From a checkpoint of a small image classifier.
Model: 32-pixel images, arch vit, norm layernorm, activation geglu, patch size [2, 2], layers 12, width 192.
Data: trained on rendered made-up planets, 195000 training examples.
Rows from block 7 of a small image classifier, named by matrix and row number. Rows with one number belong to one neuron. Each number is 50 + 12 x the weight over its row's rms, rounded and kept within 0 to 99. All counts start at 0.
After each neuron's rows are labels from the 100 images, of 14976, where the neuron reaches its largest size: "colour at peak" is the nearest of a few named colours to the mean colour under the peak; "top examples" is what is common among them. Only what is clearly more common there than usual is listed. The data: rendered made-up planets.
# gate: MLP gate (model.blocks.7.mlp.gate.weight, 768x192), inputs 0-95
# fc1: MLP up (model.blocks.7.mlp.fc1.weight, 768x192), inputs 0-95
# fc2: MLP down (model.blocks.7.mlp.fc2.weight, 192x768, transposed), outputs 0-95

gate.333:65 50 42 68 40 51 51 58 33 50 44 21 51 69 49 63 49 50 55 57 38 71 30 53 59 58 50 48 48 71 62 61 30 46 53 46 61 76 44 17 52 53 28 50 56 25 46 36 41 53 45 72 54 50 49 62 52 44 51 32 49 50 43 36 38 37 51 53 55 52 44 40 27 33 40 38 42 48 43 67 39 52 52 56 53 57 26 56 48 58 78 39 21 41 31 42
fc1.333:49 31 52 49 67 63 48 52 35 55 41 37 49 44 28 67 47 71 46 57 51 62 51 63 45 58 71 43 48 50 65 38 60 53 62 55 62 34 36 49 62 67 36 47 41 55 44 64 40 49 59 80 40 35 39 58 38 47 45 20 50 48 49 56 46 58 64 51 55 48 65 57 28 63 30 32 43 53 57 56 31 63 38 64 70 57 59 54 46 53 68 63 56 28 57 53
fc2.333:57 54 65 26 68 49 59 50 33 53 69 73 64 53 44 29 39 68 70 70 50 47 44 47 60 58 59 47 46 32 41 46 48 76 53 44 38 46 37 50 30 47 62 54 49 61 49 59 47 50 60 33 62 53 36 46 35 42 43 39 39 50 39 49 68 33 35 69 51 36 42 58 32 36 53 51 41 45 47 35 57 41 40 37 32 69 47 63 72 54 50 34 60 40 34 64
colour at peak: brown
top examples: full; cracked ice world

gate.9:47 60 60 57 53 32 39 64 39 41 56 44 56 69 59 60 49 59 56 54 42 33 56 52 48 69 52 64 54 44 56 40 49 48 56 47 49 33 50 48 61 39 40 45 57 62 40 27 32 56 56 44 55 47 62 37 62 64 31 39 61 43 34 70 68 53 46 64 53 39 64 69 54 61 50 42 52 51 39 45 51 40 54 60 60 52 62 66 64 29 47 50 36 69 54 32
fc1.9:66 34 48 36 56 37 45 70 62 45 55 59 58 65 42 45 45 49 35 42 52 54 49 54 43 63 39 72 64 50 62 32 49 63 46 62 41 69 41 57 35 65 56 44 51 35 30 46 67 62 73 51 76 74 51 60 48 49 69 53 70 39 40 41 43 58 59 62 53 59 50 40 34 33 36 44 42 72 34 52 61 61 35 54 55 52 51 33 35 34 45 35 58 46 47 57
fc2.9:38 70 49 42 45 64 58 38 48 54 35 38 68 45 35 46 52 57 31 51 50 59 51 51 59 43 46 30 64 26 69 62 57 54 51 68 59 29 45 44 38 35 73 47 37 33 40 45 56 32 56 50 55 32 64 45 59 52 71 50 47 29 57 36 64 54 60 64 41 40 62 43 56 41 31 58 53 33 61 66 51 72 49 50 66 58 55 54 57 34 65 46 51 61 56 37
colour at peak: grey
top examples: gibbous

gate.99:47 70 31 45 54 54 66 62 40 49 69 36 45 57 62 52 67 49 43 54 73 48 55 32 57 49 36 64 69 59 75 42 60 54 58 49 45 53 56 62 44 66 52 52 40 42 28 34 43 27 48 41 55 51 40 59 37 53 37 57 55 65 48 34 44 23 53 69 49 35 60 40 47 33 32 27 47 44 59 58 50 57 43 40 56 47 36 36 58 29 60 47 43 34 67 64
fc1.99:56 58 39 58 47 61 52 48 48 37 65 72 62 51 65 63 66 38 64 53 73 48 64 41 48 38 56 53 64 55 59 45 56 65 66 63 46 49 68 50 38 60 42 60 52 60 54 36 23 44 45 44 51 62 48 54 43 60 50 59 45 55 45 48 38 45 33 49 46 55 44 36 58 34 32 29 48 51 53 43 41 69 49 40 58 61 47 25 55 29 65 57 46 49 52 44
fc2.99:48 65 46 59 32 70 36 34 53 50 61 38 47 36 52 41 72 56 66 31 35 48 17 32 58 60 58 46 54 46 50 38 60 48 31 39 39 61 45 56 62 52 46 71 53 71 56 40 44 54 63 63 67 53 70 68 46 47 65 52 52 55 60 55 58 48 54 31 64 54 36 71 48 38 40 60 46 22 69 41 52 55 63 74 36 43 53 33 60 41 51 65 61 49 61 48
colour at peak: grey
top examples: gibbous; cloud-covered world

gate.728:51 51 54 56 67 45 49 72 51 41 46 44 66 47 51 44 41 62 52 39 61 36 50 45 20 49 19 55 44 28 43 56 79 58 67 47 45 36 41 35 45 60 46 47 63 64 48 61 55 78 63 51 67 50 46 26 54 52 53 44 47 40 44 65 45 61 65 44 33 53 25 45 46 45 47 54 54 37 31 46 45 59 43 41 39 58 62 51 33 52 54 31 54 60 33 33
fc1.728:43 67 49 52 43 30 40 44 54 55 36 49 22 38 43 29 35 29 43 54 49 55 66 59 57 55 54 32 59 59 38 50 45 45 40 48 40 69 31 53 62 41 62 56 57 32 47 36 60 50 44 44 62 47 74 50 69 66 59 59 55 30 56 46 67 23 42 51 54 52 49 68 33 46 76 59 45 68 65 55 43 52 38 49 75 56 46 71 45 53 74 45 52 50 27 65
fc2.728:61 43 49 68 47 62 65 60 47 63 66 32 75 54 58 67 76 40 49 63 50 35 65 65 50 53 20 48 60 50 59 42 68 46 66 53 57 50 78 69 46 43 29 51 43 57 58 42 63 65 41 45 35 46 44 36 52 56 45 49 58 29 35 59 35 88 48 33 40 41 40 54 57 51 32 75 51 28 55 73 53 50 58 56 47 56 65 49 43 42 42 59 50 29 41 27
colour at peak: grey
top examples: ocean world; glowing rim; half lit

gate.740:50 32 35 55 44 56 59 24 20 32 56 73 47 61 58 49 56 56 43 54 57 32 48 41 45 52 51 44 48 63 33 40 37 38 52 54 43 31 28 50 47 61 42 49 68 55 59 47 48 70 45 51 48 53 56 63 46 48 47 32 34 55 61 39 36 63 54 42 32 33 58 48 52 47 50 50 55 68 48 38 32 56 40 48 68 61 54 51 33 25 51 52 44 44 53 57
fc1.740:43 53 43 38 42 36 41 56 53 49 49 36 34 71 52 60 50 81 36 62 66 60 32 47 55 65 51 67 46 51 49 41 35 45 63 49 45 68 54 40 35 72 48 64 38 32 45 40 40 50 48 31 53 55 50 40 46 57 40 56 54 43 24 31 52 49 79 45 45 50 50 32 60 56 32 36 52 84 58 44 25 47 42 31 63 33 54 56 43 76 64 48 60 50 56 67
fc2.740:53 44 57 65 20 59 40 66 48 55 68 51 62 55 63 44 48 50 60 64 69 55 53 55 58 43 52 64 26 43 71 39 37 51 49 39 42 35 62 60 38 63 46 64 58 57 70 48 52 59 43 50 45 57 49 40 33 50 62 52 49 41 39 52 61 54 66 36 71 34 43 64 46 51 57 61 49 27 81 69 56 55 42 51 73 37 58 37 33 43 49 50 52 52 40 44
colour at peak: brown
top examples: gibbous

gate.76:31 45 44 54 67 33 53 55 43 57 48 42 32 69 67 51 56 65 58 75 44 61 31 31 44 47 41 38 59 49 43 42 41 57 47 62 44 50 51 65 59 63 40 53 42 51 39 47 57 62 43 54 50 43 70 48 55 46 30 33 29 52 34 54 51 55 46 61 44 58 47 24 47 70 54 42 58 65 38 69 35 54 39 64 46 51 43 43 59 41 51 30 52 56 54 62
fc1.76:54 35 57 66 57 46 68 40 39 71 42 65 61 45 56 56 53 65 67 51 41 52 56 53 53 55 51 56 46 46 59 68 63 53 55 43 55 34 44 43 42 41 63 51 45 39 48 43 52 39 55 67 68 67 71 54 63 18 49 24 59 55 44 54 31 43 57 33 59 73 41 40 34 37 63 39 34 57 44 54 49 61 51 66 35 61 44 67 47 50 58 46 53 35 26 69
fc2.76:74 58 48 43 72 60 68 51 61 44 41 72 23 49 55 74 67 61 37 46 45 64 50 29 42 54 38 68 36 58 30 69 61 46 46 35 52 43 39 48 43 63 45 57 62 52 58 60 42 20 38 36 54 45 31 42 39 48 54 66 50 55 52 71 55 42 64 43 53 49 57 67 61 37 44 39 48 47 31 40 37 44 41 46 39 54 73 46 47 47 36 57 43 49 48 50
colour at peak: brown
top examples: lava world; half lit; rings

gate.20:58 51 41 51 49 40 33 57 44 36 44 59 37 62 33 66 52 58 52 50 43 50 47 28 50 74 47 59 48 52 54 57 67 61 75 36 83 46 70 39 49 59 68 36 42 29 57 45 57 46 61 46 60 44 39 65 56 27 41 57 56 42 57 33 47 48 61 45 48 36 76 57 52 46 51 65 50 56 55 77 39 66 33 57 66 49 54 44 51 37 56 39 47 41 29 34
fc1.20:61 55 37 30 67 56 57 58 51 28 40 57 49 71 36 67 55 49 66 54 49 61 33 26 39 48 65 42 50 44 34 58 49 53 46 28 53 66 71 34 61 64 56 56 51 39 59 49 74 46 46 58 48 63 47 57 53 47 53 38 38 13 55 31 36 53 46 61 57 56 53 60 57 56 44 33 61 65 58 30 56 57 55 37 50 57 37 50 49 45 48 46 56 66 54 67
fc2.20:47 66 66 52 55 39 35 46 38 44 64 41 53 61 67 39 62 49 48 42 69 46 45 35 44 46 55 42 43 33 54 58 30 33 67 44 40 57 52 28 54 68 59 44 66 68 46 56 55 52 60 65 62 36 33 38 41 60 66 45 42 64 21 75 27 40 44 49 64 44 35 69 40 59 38 36 45 51 47 52 45 38 47 46 67 51 36 38 38 80 46 45 29 45 54 54
colour at peak: brown
top examples: full; cracked ice world

gate.274:55 58 50 58 66 47 51 49 75 41 43 48 29 46 37 76 59 52 48 69 43 54 43 43 26 46 36 40 48 62 26 30 48 33 49 42 34 68 69 37 38 18 35 64 53 60 62 66 55 67 43 76 60 63 43 59 52 35 49 49 62 36 38 50 65 64 43 47 72 29 52 55 51 52 49 54 40 51 43 54 56 41 55 58 68 49 53 15 31 54 38 45 46 56 24 52
fc1.274:64 50 42 47 58 23 39 53 23 58 66 49 54 57 58 25 42 50 30 47 58 68 50 69 62 45 42 60 34 31 72 35 48 51 50 41 51 36 45 69 37 69 64 34 36 43 33 73 44 45 50 60 54 57 59 33 46 60 47 63 40 42 64 52 44 61 41 64 59 65 30 45 60 37 50 50 38 54 52 47 58 38 47 43 31 42 67 39 31 46 50 31 62 47 49 27
fc2.274:56 32 40 49 36 63 60 55 65 65 70 36 26 67 58 35 61 42 47 74 65 65 73 44 52 59 56 55 63 59 56 43 60 45 48 49 66 48 44 39 58 38 29 55 70 50 41 56 34 44 57 50 71 49 43 54 40 34 36 43 59 45 55 39 62 34 50 39 41 46 67 65 65 39 33 71 53 72 45 64 55 39 50 72 46 58 42 29 63 40 46 55 55 34 34 44
colour at peak: brown
top examples: gibbous

gate.38:35 69 37 76 53 44 51 71 47 53 50 49 56 69 44 67 52 45 50 53 71 35 46 49 59 52 51 29 46 63 52 39 40 43 40 64 23 56 50 55 61 29 43 36 61 33 65 42 52 56 54 43 58 60 68 42 37 42 45 40 43 46 26 38 54 46 40 47 59 53 49 60 38 37 53 57 48 34 31 54 59 56 40 58 68 57 65 31 30 31 48 61 74 55 38 46
fc1.38:77 61 50 53 60 34 60 57 60 36 42 48 37 33 43 26 57 62 57 28 58 35 50 41 78 32 34 43 66 61 48 48 70 59 51 62 41 65 63 27 46 58 56 50 51 65 38 49 46 54 77 52 47 60 42 61 36 60 49 71 53 57 38 27 47 58 46 52 33 44 51 48 45 58 32 42 45 79 39 42 43 43 48 37 54 48 55 50 58 72 39 44 50 59 35 65
fc2.38:51 49 59 50 53 45 55 70 52 58 46 65 28 78 47 62 59 45 43 53 57 47 45 37 57 58 48 42 42 41 54 35 52 41 44 77 34 39 52 49 64 65 64 42 57 54 29 53 35 47 49 67 73 40 56 47 41 36 62 35 47 51 38 45 50 30 37 48 52 52 62 39 70 52 52 45 44 57 41 47 41 49 47 62 63 59 72 50 42 42 56 60 55 48 28 33
colour at peak: brown
top examples: gibbous

gate.159:55 57 35 40 52 25 71 36 31 65 45 78 73 53 59 52 70 76 29 72 40 56 39 40 42 62 63 50 46 65 73 39 75 42 67 62 49 48 55 72 39 67 69 39 52 47 39 50 55 34 41 42 72 33 68 34 47 61 48 73 66 70 58 56 57 41 40 70 39 54 60 70 63 45 49 38 27 38 51 32 40 52 65 58 54 53 39 43 45 64 39 33 41 66 54 52
fc1.159:62 61 61 74 35 47 44 71 48 38 38 21 57 60 38 44 50 59 47 56 44 57 58 47 43 50 44 38 43 61 78 68 58 53 59 42 41 56 43 29 47 58 41 62 53 32 63 56 40 69 38 56 57 61 46 41 46 42 27 58 50 41 36 49 30 50 51 71 34 50 50 51 46 50 70 56 35 54 57 59 41 66 64 42 59 40 54 79 39 51 65 66 41 18 61 53
fc2.159:45 65 54 67 51 46 25 39 51 34 53 60 52 62 42 60 61 59 55 32 70 61 55 57 62 56 41 53 57 50 75 38 54 79 53 55 51 57 61 75 75 35 46 40 52 62 52 45 57 53 41 40 56 35 53 49 39 58 62 43 56 78 54 46 42 53 64 32 42 37 55 38 38 51 34 40 62 32 54 50 48 28 59 49 64 51 39 63 57 60 38 64 71 50 62 24
colour at peak: grey; pink
top examples: rings; half lit; cracked ice world; kind: cloud-covered world